python train.py --input="waveform_16khz" --arch="transformer" --fused_qkv=false --bias="all" --optimizer="cautious_adamw" --lr=0.0013 --batch_size=48 --lr_schedule="linear" --warmup_steps=260
Rows from block 7 of a small audio frame classifier, named by matrix and row number. Rows with one number within an expert belong to one neuron, the router's apart. Each number is 500 + 40 x the weight over its row's rms, rounded and kept within 0 to 999. All counts start at 0. Numbers have three digits each.
Before each expert's rows are labels from the 100 clips, of 14976, where the router gives the expert most weight on average: "strongest on" is what is common among them. Only what is clearly more common there than usual is listed. The data: synthesised sound scenes: up to three everyday sounds over a background. In brackets: how many of the 100, against the usual share in percent.
# router: router (model.blocks.7.mlp.router.weight, 32x128), inputs 0-127
# gate: expert gate (model.blocks.7.mlp.gate, 32x64x128), inputs 0-127
# up: expert up (model.blocks.7.mlp.up, 32x64x128), inputs 0-127
# down: expert down (model.blocks.7.mlp.down, 32x128x64, transposed), outputs 0-127

# expert 24
strongest on: number of sounds: 1 (94 vs 32.8); chatter (36 vs 5.7); glass breaking (25 vs 4.8)
router.24:511466569561476461489544475460497508468499517463447474433523514447487473550532485517468550512546490571473453453446466553506518459529513571586533539563521460455481523473461445509503537489480489537504415428526509524496483551536468476536494467507555558519565508509553532527512438552467523454451579455430560493488541537462467553496477475483489425501529496453458489568427480578454524442476
gate.0:478458485491434507507513447506559481509459389450509517546542476520502497493456539473477484487529492553583417433496427537475422517527452535471494496501470511497537475460512556459581476455526495430551497480530456463538462456370487500527471507433406474447457494507526501486517475469519490482492555452496521492518416526503509530553547499512472554475563547472487534550511424513485518452464
up.0:522564510592494482513434480542489611426529543486489472513474506474557440520542487449570494505468518499506543580563530496428544577523520613486475487442527493431524518523499493519500438549521513482545504449411477549548554472493543522527577499519545530452517490544470490517489517487494586492546513527488482540495492503538489529546479427430498512443468497507492431501510526519566496479466
down.0:514446484559514501521470525498507502435505560442490486490481549521417525509554463418543491498495460464507556474464500434455507514519524503451530436528505457547567553575470489446494490420513449432577506441504555541519460495528582468501538504460524480458473511470499435461459503487467490480524477502448428468472477468451455477543587554556500463505437503485588512432521564492441499483470
gate.1:435488530496518530499478512466454457570505487568500510594529538490541521441453551484557460434564505460569459509440531491468498525524412486469479503530440510502521528472497445473494507454535455529514509531560484492507521468462496484545497501393502529485541565539486488509452467492546463584542575529455492464452510489454483425499558417489498447550499563517495547516556542482457457523588
up.1:423535452435475508513441425508449445528532574465521575531533534532542556524547463472566513460528465445567480511479499518447508488470480527479477531509465476490542537502514483516514456475454495537499567511483447491465473431534499482496513491495512495449491461445544488500569602523585455522569476568504476508486465446456495467609559460479577483510486560544530525551552528535463473533505
down.1:455472460499518566491497557522442488465536490451464506526484533411484438513490553482481483447485537495511430469495497483430487531546536507482427446504479485436483528527471543491520520579440502483581554402505537501585485523533591543515516523517491462477537490535506456541493499451462506546517479436560489532434477466524506465502493515475477526552595549577541483527578475463443440457500
gate.2:428510539497564557537502560492535483450574592479596548585508390464474438497503442529532501535403590473514513471514549525550516494531480548420502544522501589464545472475492479567455449530536518506523531462479507478548475508496459545536586472496539497546518466503462473473466435505545487473500477502526498462541556479555504478532513502497518509522538443519510498526534502512467547482490
up.2:485489556511491523535465556503555570508541577466475556504424438533511475513557526566425470551376512511449512461532492493544505428473508503441503526524506547488586515520479457536491461514486517480480484461495553536611464589500515525513537422495533515586514462499452491439483460465508443492460428508497507444540581509508461514502477487569543520538507486477470493470528538502466512493487
down.2:428498467574484516552492511525552564525527476573486502480538511472458484528442515554519565461503458603456481429438485528497509459499477428526497514533462445458434450481488450454553435496575519495494479539496522495459463499532471494493489478478496491532540522477526593492500513489511555515397525496464448470487493607500583523406473505488552491476483512544565457515478465471512562462531
gate.3:472460419449534456546519528475537465546467515512446508544557569549537615545456501505458495519540457503472433487450447544459516458424501468494471539493550539498496557459555459520499512499535487505466506488534501486428488524471563516439537508539438541472532503489505534545561522514527497548428551581514433450542485492504413527455454503528554509481442505487481468504445471471465547575540
up.3:453520521456538497533486502462470547578531487467528509529553487515525519458484490436532484475463514444534402528534473499521472447489504593546504491500458545437466554471450458550455487437579481481521505513471532458507477564470509556448395500493504532523503509466524572532453446542467490505464590485482549430526415547558474501469465483555546435504445545492504501496434543541508508485556
down.3:542541495478571495538525412479439483516541461473586432543578469452553537509537503489470433504549518528508552489459564537529470520562507443496520495495456482500470497530559484440526525536519496567517411493536516519517438529469466500497482506515432419498463462504477554452550492438508476513523531589441473484489475523552472520527494454572485445514548460554520402531566503535514504513456
gate.4:476491485516476552496514440509590419471514468529496446475507521442575485559505529584501496514551518536544497536470541453491473521518491482445559455475462495503493446491559485531494480540528505468516496492453472478510496498562519523536543493488540461520438538476538522480483529522512560516574493542622487450438573501459450513477538468432532457527485557533538493490512554412529498646509
up.4:480527475560530504451507499548403548587509550475497498536484523528523438462546589455490533491483530438497533530451479493495461518468508471544574519495452485457474563537528494540504481499481431407550466518502494522552469526476544434461494464561496483539528475452506553587542491485445464478445502490413538532465492503484464524473526443489503483462523574540478467484488386562541505502434
down.4:502507478447472475470491540484501571528480533485527475515532537645440534509474534544527528533574486543465495444481510547499505497479462526497423552555531428522445531529457535491527501490535474536397426484498458447441507436484397502490542472513465555437502543492533432515462533514522572447494500471517534464497438464524507505507535450484522531543410503493429478509480510535537534491460
gate.5:515532501438520558522411527525467482522556449498475506520514563531518421443527543458503504453498526519482499494500435427547486492510391530443471544454439484565454533431558486469468528492533458453546433508457487450510485443483412488464477516435563461435488482567520516462522494455521475523470480499498502478508509444479535560567551457482594524486460533522468515495567553468518486523532
up.5:537521409490484439492518476543535428481502498497460481513597477492464471490419550457563494508470468553444495516549515453489515500527494484543482482530428459572572441506540518490492557489485509531527435506536480530502454436436490482586514538488457503501417551469507419530478484545489462503513549518564532554473540499465452533480525496485525455551554537492379539424530541515500500477523
down.5:467498441535472589470431569526531435425531470561538536525536488459544518540538518506621467486545505541523464510533530547462497522513528473443483518482449515492461430559459514456504491520556484499463468457583547416526509536543504510546471451508482532505524494538461483449571462446556508533588498524469532579543540509546491523502512525486479453526503501538552516561553515579481518502480
gate.6:512463563418545481440489456435521509555489504528442522478474547500465488521554493504549443508517526523541474469453464547501524505501470524525499486531493471513471465459510452561527490543568568556497465561507500533531484506519466574510431463430521523500424413481425436473458443512479511461517517485537561474500545519542587597538500531517540505483498482485516593525476553460539546545583
up.6:447505485472492512450496502496506539530491509460483494541539510526520496465473613432508473497576513498474480456490410481513384442531411569482442501491424514530495530459464435453515505473520553510581521552508485524504482560481507498531434498545522526494483555525483472516510509480466387469507553464509516463465479509473478558508467535493454507430607526595492497494527496533534551451521
down.6:474515502460479492422465469466578505472438540476479512523530473583428525487503525515488500509460467468529486568444506476558434474546432525523479508571452447532413533534522566476538569504480384453486548442518527466489426491501539487499464470453485509489486526438492495527509534449560498540536491549500500546516522468517497479489433446592557509509558522574432480444529459539486484497500
gate.7:483437550467494477454521569533474480520531541514525499491503453503465478511501389508479582547488602526479483479441462592529554555518519540588475517550498491479491472455575451578452583496472521575518501562491552442541538516491505550520557458455518535539533495456515505499475492482514515590437528516475482477472551526551434533507442537445492474459446466510525525544480507520516498521528
up.7:487497547506466470493495523543522488530516551489503475472501451491513508539519417484474583542509573526447490397426422572506522490570509518538487566579498501501512462464513506560471538467509537540534462532495547470608522506494502548466540444450528529555551471478480446502468449474495506583523538487466486495450583521540479557497504453466499546480519492543532506593460538578566511488514
down.7:457536469616523531482501561532464527554563496523549526499531511548504451446524495486577492511473585539489499479534496546486467479481460473431475535562527493478477514481511459465448478513549542506549490570516520394521526476535460525497508612503463522506513515524496484532446598561523500525402496476439428527455485424486508459472508498440483510500521514512503499522554464557449436474545

# expert 17
strongest on: crying baby (87 vs 5); first sound: crying baby (57 vs 2.4)
router.17:538468550546500454461510543586502503475414457424507492453532502503498565539558430454447554511540565554525509434485509517572436558487557570438504486491446523525482456452534502466460489479561492433536508548506444497476424470483489505562484491549574532498533497490554550515476437461472460545501454437464479547501539487521552565495484448479480487496514475550507547566501518536539505479521
gate.1:519550544544479506542526487509559486444430527516585473565518562510507484558555493531469482529487532534539501545541462538484541536510486449420518545580520489499493531505525496533480499543415496463465494537507461526536498552594452503421593473493437480519500508559474512501522549499547493542490546483553490491507528512481518511393483480443458584557453437549490460442450492561532530454502
up.1:549543569531467473517474516566471512525528589495498456458575439549483451438519469498469499526476431511487537484483465527506455487531556460433494514441469446401491528513545504495506440486490557598418595556470541562490493485578526496466540468524451469507506544486463501486475455482492524496499449504442432502466457539461477433485515467526535536504473483457469512465448547537539428509469
down.1:441575482452472517403497522514524492424513520511486412526480532448545554520440534463450493482479527454497466468514550446490533568577431503550544501504484502532539508470493477539472484450452435517469503576464476529418476456531561475495523476535534466427490563539476473480548488507487519586461472502520450466542538489502558451504493518556461513574440555542498476413498540497547492523489
gate.2:510582461433496533488476547515523468453621452469505490562499491463459372431519507490638492450503517531537494489543507541489434487441568550510464476467498501527507453564498511571468472481486482549482545500511542494498496475466506485471442468472501555533555440477456449427458497484469468506485504481525501524489484389470484502487506509525484492556490550496510528473554521475484435479554
up.2:532447497480472467458529474450472468570514518417537513503455521605502495514534514451502520458497443537449494498446512544589448480486450483500514583522519427460446463466552590483548521552482520503504512531584534564564488478433491485498512488468488529508466414510502508534483539474475500498519497527491510551532500519488464507562411477600525539458539525546502539508445552496594464507525
down.2:551543508554520467531427486494481527541472499502509507517430542603469474479490423426509512484506477464501524394526556506514455516531511444484502495491555499503495513555503538466523490558436527532487399435529463581521490487508530465495539591534529483455469515518534502542472452514440531457475446525511465428494522449470545480485487504505588546440445494479513423447521410502486457492451
gate.3:485500507444537537523531500487588502563479554477451517548478497509386509521543475553549511547474455532498500583440512547460470464535480549498503464429473500459509512515465552518530426473520465612432515491574481504577460489509498500477485450556489536532470500564507606526571513502459545530468438465431530531487467465467492562509462498540530490471440530475511506487488561499546508463471
up.3:474450509430543472456460495599532455544499527490436455471447478494435466461530532516508482512492433567460494538461537448491494466468527489465463550408539500502533545499501551522566558526476459555479562499491558505523490475572475465533488451494519504540518573485518421538565439546522522495557534540483483413538529488520496524552485471506540541537564429503483532480474518440431548477442
down.3:518523525526549408503497473574463485517456524549494509494478518516436532545457520489417461520464538545530531393494523447447468494468591509499522437445545463476467551540506564484532513521431563474472521375527485518507494464483520494462509452435488452523555545452493491530427492415537521524485500524471484496458498463498479518533496525547398468524522538483508416454512498518447524477481
gate.4:487447556499525497507457459469477458576501507506549599473479493500496522483537477546503516555526521515507475538557490561502534507486468476481339552533507512488375576505531534464532526466409502550463521481496530562492532489473500514472497532535424562516524474472532443530474486490587512539428496539519484571477513457404503498539489499476553549505455501508527532529481473519496461519448
up.4:544528504577445513467472445523398554517519553460532498493509485451498537423457507483523464484422441387443485547463470504534467542522458467484470441545438504513486534500477549419488509423521504488509537431543506501507420536495495500510481469543487464540474480466547521546520486418419519495533438498485478539470491529431505449515553462526532467562501551496424504526456525465503438486505
down.4:469544510452501511498485495507472498529510494523578554522500524522511514535421499553515515485554471513521450546540528567488390489465463534484487595508550496476534411500469472467535609535586510443476483536498427527549518481474533513537583558531495426489461399576502470509533475525500518501552468492511436418522515538557480521499495472486532498503471516556535464496569428496474501510515
gate.5:465539515538496470501578473505513441548493486487507474455531541505530478520506485564482491503406477487519548524498626638445527424445557520506455503497600432510523514549474482485483484465563509534467416457509463510529511480492509511459494492509523531506514534540567466501475555566593541473465535494488478496531577453494473464437513515461515481523464492480554443464531494471426493504510
up.5:489506398518487557474577510464534503484474502466500546523521531506518517536531483503569428469533608474546490471513489557531485478487500494467429498525508564541562503602440525553503505515505470473529407537565455444493461471525516535564485508517554538573547506538490550530441500501508522472453542535511549540460554477539552449486529517465550503500503528454466475462402480557536562470474
down.5:427515460483422505539494446532518487503485550492437472527475516529474455514494489533503523470488451540499518493528525514468521456400430510446492577569476568504512428402453507461508442438496491457517522495487519404502481558387430486469498432511484594486488431515494501466492478463476452465481487474448448491477459444564474528472551487507463518407535472490491523502508467544517523489469
gate.6:459501494457517511520569545503458543500560429483539495538510547471431446463532545568495480509456514518535487516538540560532558446502556545431509502541495537449522472476496544481577442479458504575510451526532491499472507467556504507452451523515527474456493510553467517472475543464539519534543549488452502448451615526441524595494534509569510456546479604525527483449527541533469451536489
up.6:512529426554496523511440539523429503563498553466449562476498469519476474491549497462467451442511545492528507499520513533492457487487489461458449530592466512449421520516494510444487463436476498490553504514548422490514489483496500541532521473563482538460513519460483485525481474533480506534473487494513452529449461509534461440564494494616508544390496488399417489523507446605469533455482
down.6:467421491549528530533551528453510518511570520539477566470464487561477475532520485462528480470573521483490534463582514446542506507458502453476493494545495515535442506463453598506496418496588523479501445555486543441439513454598499503530471553441493543557451538525557446422476556497520578478450492505537441467543505457523493469498465539553530491496515477548522450489513490464556516545503
gate.7:552454472508568443537451502533506464533505431445513558513439505564440497486547452502532508459543428479532573484534547447520487544478464494513521494596484496554497514426499516479462517470461444513522553550454567509489543494459422491565546459480476534485485478502525564542468480572492537562463486490448503581489424467491562480513580468499481517494542502436564481489525528483547438501459
up.7:535487461494530443498459515574476553523429493539520579573455490631490519541506492488527461462540501506546569466517526446532508516512493483530559510508510551534590574533551574521521454486452493507560501531501534573468511456488440502567484495434490527506514525497508550550498566553517553538515476465503510567500476405491528463501558434511545500504532489430527497436458510512540497496457
down.7:487546434479472565458511484548527507485504519483509580489558513559526578496472503508393558500427501545486443516543517547596470505503525459553480452461527491561515499514541480456500507527550469471497564478464490479474472465511566431433571476552483414538470535509482522481454477468583482491464446516521434442516529524562503486457528495527531489468444495536423513470485498564437466518459
gate.8:548612496452485558503498397406523522500554503486457479494560493491474513519490499511467501441475488510484456522462452472502497454550508484508483507505435499488392512539488521522526437484474523453486450495541526461435469465494500508441432590516534540487482499529529515522458519547399458553475528482539452518496473507502512505535567409462439528520556485512509504544424566425499534450532
up.8:550476508519492518531517481577514494512520536508448519505475480557524446453462481435551526483514499468577555473499510520427482514452522581601547456500595503527561487460496573470519462453445492541589515472553524523505431493416482439554487529478485487477534532532504554536540526532523501558544504503532483555478498494489541478448560450515444549467521555541508487449593542535453465526486
down.8:545536484539475477507542477506379432564460485507599514548502486510517524454462448474467538525504521490499626522472486529533563590520554490558518536559484457473466452504486555500536459502477553458487497476485517475470451527480459439522437527568453543467535407491571521584457498466524542502507545472509474525491450528496505509470500475466523488546507555480549487474480427525538467464470

# expert 12
strongest on: reverberation (64 vs 35.1); laughter (40 vs 5.7); beeping (33 vs 5); water drop (32 vs 5.3)
router.12:527440559484528472442462550518536449497428545463474514525470538462461442500420462456470473461512456535444449450488472438462496526533539561539552478431423466500440480507524472522518497429564535496478499429444476548540457529508482429491504458505457500507441491430459467479441425478574460467482489471475503484440491466513485555478499563506493537427472507510485450487453580439489481492467
gate.1:442484457449505551495494544494515495507529510473498573494533515537454497550547553458471525454523488502521463454509554436458454444509461511535529554419514511503459538467605499452527541536546379541534482503519481471519553500490507463407498497414560474468477452457501509499540509547503521517531471520461546455449548464551513440521501511519562497555519448436495537587457471488479501586537
up.1:477444547531438494513566424480419483507471494473519460480504445462459492462548465510480449510487556457487563617579537540557546572486509444533502456524462435488512502519486546529427401518492521447513501415430471521486433493499515515549488521524431494523547519495549495512520526491511558527493504544505440492498507458489520501459507501519484539487478527608440480516548508487477446455430
down.1:485503482492528495510477463538462443502531575481470461490522485457556574417452518509522508461525467436477508490511492453544468529498503516444502543467598472594474489552496474457430536496497505494491424467467504438550490521536504542508569530445521601550548533452445481410555544438488587454524513562456519511493452520495490501466490492527441482507505472573436508501553494459565511461516
gate.2:505518562613526517535510491483442457519540476549489516500510456557488461445491482506450530489545476408506558510500480436451506535477400548567511467525536461483514417483534557444539546535560486537512544522507511470524546464460475519497459489528552550479490520499513446519493420494519466536513479543530481531482520529390455434530500571510475475550500498552448471598519507525582487517533
up.2:519484463526477566512531510520487488470557493513557503474550523522540569486554541522554439483503592516517443505544455509507482470482503435519463551540551543525475504501437467473421559568526427515510519467521494430484536558507530485578577553555515491479504439560535431518488516492518456569477518570476456523451556472457502476572459453468532424520468505557444508514560469544483515512554
down.2:504520452517538581500536483482468532518555472532493518452484553523461496454494565469443455512510510550473471549489492586455472475457482461478513515480482505496505509537513532466484500443515488429525475494500582452419500491540577539487456477520500499487452453593505491532537595498472433515510534532571460526594536508537508424590484582472474495458498411529526457482411495504493515504564
gate.3:454479507505484471508508474468540506402465500505526493542487496454523587515449521452558444476507474487455457569538428526447522478489505482500533441545535488515531493433375490516481514447514556460555509471503471471554500496519560573578616487467471449529521523499496490498516524487486452530545496513499458441480470553558502523432502463489462513453504544620477510531561520530533560471511
up.3:544508526542476537519488572501438510548499414507429541507485506542509455485591549523434561588516517513544511456455476436476501483481506540541476523499476442476569434579609570523489443543469436474514489500546483513479470524513467443427477496476524504457499470454541496499516551530531499460455537472519496522466520509449507539503540541498558475567438503508527414508460464497498502581451
down.3:445429575536485438472564548537505532532523461539427457514424525524490471488502464458568534528537483448496484460503495559449508543580491600510493493447474529493523534440511451518568471484502568520471481522507470542509522496461443481483506518482473445468544495513573486517475535486526457456466503449406539431449485446474502472475495523460579494448498508491494481630468527518541538468526
gate.4:505497498465511465569502459500451479535429433542463466452492536535484465517473476441463522557477559555508508506624529547535540521441499431605527476543496481513501531559491535510451453545469478472454497437466486501488511540508443449483488505566480520534512516451570520493487482489455549507431585445528530492565454507504477567480486498514510514489502579469507500524438444411494426544490
up.4:511505519446490481463482437526539501516387495553459464565467524475468433524509508463504552541470478528528533504601476509487572538483523487543519495521449521541534525490533491560448430548473539453441441495437467487542518490555414452494495472498454481544485545471522441474488504477489528526474613483518520487542489518517468570518498542446469510410465506408486438501462447425511468485496
down.4:500518524515464572469591563567488501468452473552466601501526515556465488494539546545441545476512550488508448506442504484474457492546525560491524476531528492424507578547496581477501496533519467402564507533465563474521470537488442484522437485536429497448502462510552492497462563541490543469473532463507525501537473502522525426518447476592454506468506457528504453490471469527442521566488
gate.5:523481488505499501534500557542519494539527472507570463525513515495518490470518536534547548476520570435542541476458510476482476510481464527474470462569421447513499543514495488474402511452439539563559558582537486548443541507477521526470500564501483580499515473521468444478455482543510512523487562525426493590528487557435455426538466404455497472560461484515597542454491521522526516487524
up.5:535444516503532548555486560498535415449491506504486465502583475421569512550541464512514461521559530479560512567423468506577488556500467524505455485510539521501543526477502492521450539486493524542511592560480471505491546524447492539490602546474402512488520524547498482385486494576489492518545516526452494552524523479479522504510504524454468441461475467535556520401530535491501512510489
down.5:461532467482476509483535538502524458478473471519430553514469541471499437584494510508451539515480499442541399532438508528493516463542533515458459537509529487404484531461541498507502536502457554467454508483554530466543481478528524545432458451543451484468521440547581490572524563497424548433478553508547505536444502520480457456498447452476494488557445454456563482485478466552428562527523
gate.6:497510448477523581477503539550495462538521547432483517504519473507543507520494504498547513426539497475550428557541483530533484424416450543464473470499449472507519541515463542510538535462533460593509522526475420402586513424478527458568544506567494567492481454501525462508508519569516475516589515500477483507527444493543499471481523516562499477482488568546542562510570517523495566530517
up.6:553547563554501499499492506545500510498487496519509587504472527516481510496431441528456494499440461528471540453542540515496556529531558502583471390441513460456509451557509512522580422482501446542487489449476432555530441534532490449508501427481526459527460465499490529456500529488495518491507469521531521527455507466497455456408506623523486575498475453438546499496459435462519475469469
down.6:481517526492477508549470473498525530476490463515553506455527453525497520449530417521588605424490472451467587512527507463494506525470552455499495546529506511549547495538481439503498485509443472525459511507479446528536493483512494469579547538511584535542472521528477521404443437530534494423470444407497483500543525459470488513516534517451575571456525464434473545509537526503471455437447
gate.7:532542470525489559487450481494474429516528554492556480522459447522519543504519571564512470553530548437544469529590548539505467468525454480523487561548537422542469452501530515444459551542469461552529504510533576550462480553544585522495570491553525464452502496519519497529522537529454540492473529528494465465515485551482525521562448491518508482473520528570479509422573468552478399551505
up.7:489562532416468542440444469438508444505457533448522505467508481537502501541495518475537577369569492548469483526486529522502465485575510460478535462484469425564494499473480483419568585481483538542477524572416553515453533532467450497530480526494464494556439485467530463446508527521421452515495564468519488509516479542531524493517575507486546473523510513558448475481469510508523452519481
down.7:562467483446520510459513529539488499492459467505495567552586518510492497480454537499604498504509510487508515512469563553515535519523532422551494505547482474436485500445554528465479476494458493491524537490459529521421492526452435528465419586516540464540622487516569485484475577529457507545429509470428481550508466484552464514507495503539450527563417490486513458487456489507465559442530
gate.8:526491447478481546474489451511528468537506490462572479481538496570486524456459493479554476506585529504564554486509475517563427542512494502519514499538509479536490466452511466442461544429437502490561527492462527555439459443418514436518560532596403493480491572483477476521469492504455530560477517516536472590524408433506561495501527451527510462546501526525500473484527460470525434527458
up.8:520489441445508507528520543593512460400491464526541471537492456485468577491508546497528502529526534543537507533553512505566474521528472528600484491573509498485513442517572463454493571480497451478584547486500450552462449474464458476528528515537492558516458525474468442475488500519518444548439524508467508519491525428586508463527471515522456479510522537605533493457489508478573415476453
down.8:450496451525505510542547431437487475536479523529504500532526503415459442506434546436491463519570490525510585534542525538484514412486508506464532495547459489469488455556475492496522442489491516451460442457460500550517501464469516566470416458565470538552538571551487498519537494520453489405492527497519535488513482465532423538414521488573478470440515474545536453533450472478440490449538

# expert 15
strongest on: crying baby (86 vs 5)
router.15:460559548446516512478524562530550496475524517554524515505512512421490464487474466502540529486537540591522481533528455516561505558501558446519445508467500516493515496491469424481426500473480516446481482491469447472466449538573547463570586454528541453464439511556450562462463490578457506532556433449487449500469554472522556530478513581528443501444552546507550501522557506490476493552480
gate.1:522519456496478530483532556476396439499550501535493577530544556543506499489454503397519519445538524473480464499474498481494544555549449469517473491456464483537491505595507487515510486544504410506501472464543480502417536486537476437409413532503538576512543529543560578527547513538492526530476563517478495508488485447502525485541528525484548450483503549459501478473500464424493412557483
up.1:537553399535490520502517540549461457501523506499477545544574621515480500496461560448535525428495489493575468486544497502540507528587488505486531516418475522548539571566518522504487508482507461487526491492504478536466491495536501436450519508488509528488511556524561594530563579555553534515513560483539529520531547504509538491465550545536556516529481581511520507519537470420539441556484
down.1:511446500526459490501481533521485449520536497498480534493519525564626559515495507566516474467495517465511510451453473504475441479496434513542467452456463489543474446472451488421442506477482504525495493512517573576451472506511510506481512500500454565492448504491547560553582557523537525543543554571478593466552496480528473442637481465467560529528468498520465525498466524572522494487462
gate.2:534473530558429538538536460477447464478508453508484486507515549438519543447491469486476511413513497495566474460407550469372517527515513480534469494609556499499489488535527508573520499434501450549469516496569472500476525498556470536510487535544541520511563563496518506462459540474512510487472510478560517461486494529461516536540463535458400536553538457508528540431499492474503408532554
up.2:519504540496517413504478498457494546538474525447482477467505527491449475455491378460504476511458463442644528538496514421494480531460433509488494478565531500358484493527464535582554512461528555506491496480414476461492508525530546524483464554512520488469530524498496507455524478499469528517474458506480516517557457461514463503483534512437454506491514504519527530462471624462524501464538
down.2:546581467516540445427521483497499531489493548513439460499468464485465449496440538524477463471450500463490438535545428498488479514535450532539495580490473519452500508493506580576529536454460550466435496516527440542509548517523535527483481553522474489501572434574502547478568454511499524472480425409558563586567496452476510450515525473540569494503491518479472492468535488432553513497479
gate.3:521455524545485506525575491489549551503500494537560506519550479495481452488512506579532502560506486520540534552511600496497540472559490539458465465539518610482554504468413455527489420512478474488485512522531435497503485536487370467510484582558460553483527492496566508486442521518458532439474494423529442531568499495474454486518554481434542492522494456472533518518484524475503493443579
up.3:508516514495553524534514486508461456498585507442513508429489538496571546517528516583512441469460533429524468504463452461517552492406550530555544512475507457472554478474499545454516440543479569540532526448479485504522489488477529592460508512527493478423478452523465543509564546546555527557555530573471525467454524454544500489533481576559505477579499495502466502475480541527560579490449
down.3:568464473482509575587433548562502504529491499535431506529469504487519476513406523581455477412536541506453556483477591462535464459458530423549560512533447428523534467493471532461528519530492555563523457420482517501497457522560468514525531494524554526484511520514508494465462519501545457527521492518510467513471442513487508446455525447461505482555502458526515462451488495440517554413560
gate.4:446518554447477481567538543516466467487528446420518401459566462573527478440501506434479529480451536500438495437465499453541528467490469421496564535505476447468438508515481565473525492487483487420470533510532530528520523475555511443530464492524519507540561521522517525484529456460548473535485466547446543527438434517460469510504466420572463455463529548536466462491415513508543462481502
up.4:465582507497456572522532481534454504498521447453464526458472532534489513434499469437462518408487551444479457527487527473534500482493494508485460521524554475498525426538496434452488519518568487505478450493551528518513430482579563511497478539471523405488502505490454491465543485479496445550539477593467564486392570433541439510516448554584496512475501518527435500521494478478555486526491
down.4:495511529528542520529475425484535527486485478554439461496460447539426468468508468435476458473502473463449465547524463474509541553503485485534448514506483498496499521447459449468589496565543503514476532525598541537487476510531494461524570463457599489446552459442496483483482410429510509474546473551535561570570505522482425479493536523523445486455558543493408500464487552485470508463493
gate.5:552396568508580496502472490542545444486430499530547422450502517535484549522419466483391466555554455551461570531522526528484554498496476458480468484566477475524500527481536530529541451460480586517490483511454477529432583464504510527497533472484457550507515534492537465480411486494463475514425524547463451501449489483494495520485497492499495530494453506502462531415502544437453461539474
up.5:528467576480553481472484486493563472485516477598491406444526596506497578496422399460449477563519496508454529541500546524443538510525467479481426494507540514519479516522517482570503482483509562481472481506513506516508535494531521549530513403489486491442469607559556508489492493458487491436468512542483481478515509466535512570449535491486485543416443445465507496455479570516458496519472
down.5:524428534582452520540518443437497450453558425548436460464487558527451540516479505450462438504460555525534474456522527476425500570510521569477479516532526536519464509486488520471512519517578469469498496458522481545480499525504509420573499521519528482459433508440565501547445452463472472417508491545491508519496564522485513489569452563568488436529513503471495528455486521427488522552559
gate.6:525540423504477513529452434478516525497573509497545510489463474545457493493526540535494517532449557460507452499487523533495481416369488498543516523457407510463505470514474506499439552533437474447475507447531522523558576488493468476442431457494477510457452399535473445500516531498555543535463497541501495501498498450508412484562417478539575524576480493499463504520483454531465475508531
up.6:579452490532490512564554519499459545509460481459486471492522427476450433476513464518539539570539528501474522466491502442464526522542489506490550492517492569518522438470467436532538467456493522510544485498431544488459425468471445485526486503489477583523553480444483546516485439528411552420445462449513514467475505460541505481522578471403520470400507484493596464492476543457496516480487
down.6:491497557507474556467508496551545475475515462489492476513504459517483560533506517567526583512511480551488486444445511440576548540537538458480582440507551577509593461473450467526429504513533529482548476560517509521506557525544614528498554506586537494462514445477451498472488500492495450445539538483498546579526523510523545528483433475457448486422514469462507470442474512448455517502476
gate.7:569464492547560491496457491420501515499491514518507561520491476523469552559530553496506527533549433528510547440483550504418529482519468376533507504474501480525503487570478437512501453498440464537455479536615566574435553460508458463497480544464508515486478437538512489499468522554483470526437523528459471551579483464469480504454435500434502543526480492477519549526467479450469426518487
up.7:526509420509523513538518551440513601494493487494520616565463471495442447526550505522474554560554542574436551487483504585449465455477485509479531518528500431578543448479505489432482518536495462488500535550440496507469526533482488536475523531545479558566556454508516456500478469527467547534513496473565474504472452499478480514507475455484469541548504540520464469553519391542439462495516
down.7:505510537511501472424534506541577470546462480520514491470573461503529487478557462501487537478442496495483424462522444443572507514494518530512494526456537568448567479521503492594460447468488479520535497473501476448577515509442508483456585477499466469480460507472470493505470412569485538518518420481460475507516587486469532448494532528487470510462504480526513549544541551417547467550380
gate.8:549506454476514546573471556455450535598580500397516501479455533565474477475515576530560520544512502496559456480470525389528511457497470466562520484449444530486488473485500499470513497583465526535495578546541516470487472439459488490468448567530462520438539482507486554544501531533502485529456518469459502471513482395548513468554478509449540460521533556454531542482470472469503507497497
up.8:479530515501555520513450498520516545553486557534502512527452490494458533494602495460607456462451481507565499509523493462569495581559550484510465494496503513576504535502489462446513411502581574468594527541450500563548437537491543526539532503521536478475462494558480572537538545483527500507525443475477551478543536509572533494462496484524573524476482590460497513562525477509502526501535
down.8:546483519501455533514534504420525526452490465472548488511462538558461548529508612485527501562456460554522495539506510533440438518480481496525480473508436549567464549506452506462555501512486573455492491445437552527448447444460484504428479482428442490486523483557493483513457498486584442545496553477503529515516523513541470563519509386557532500502464449448509491506446493531462428551477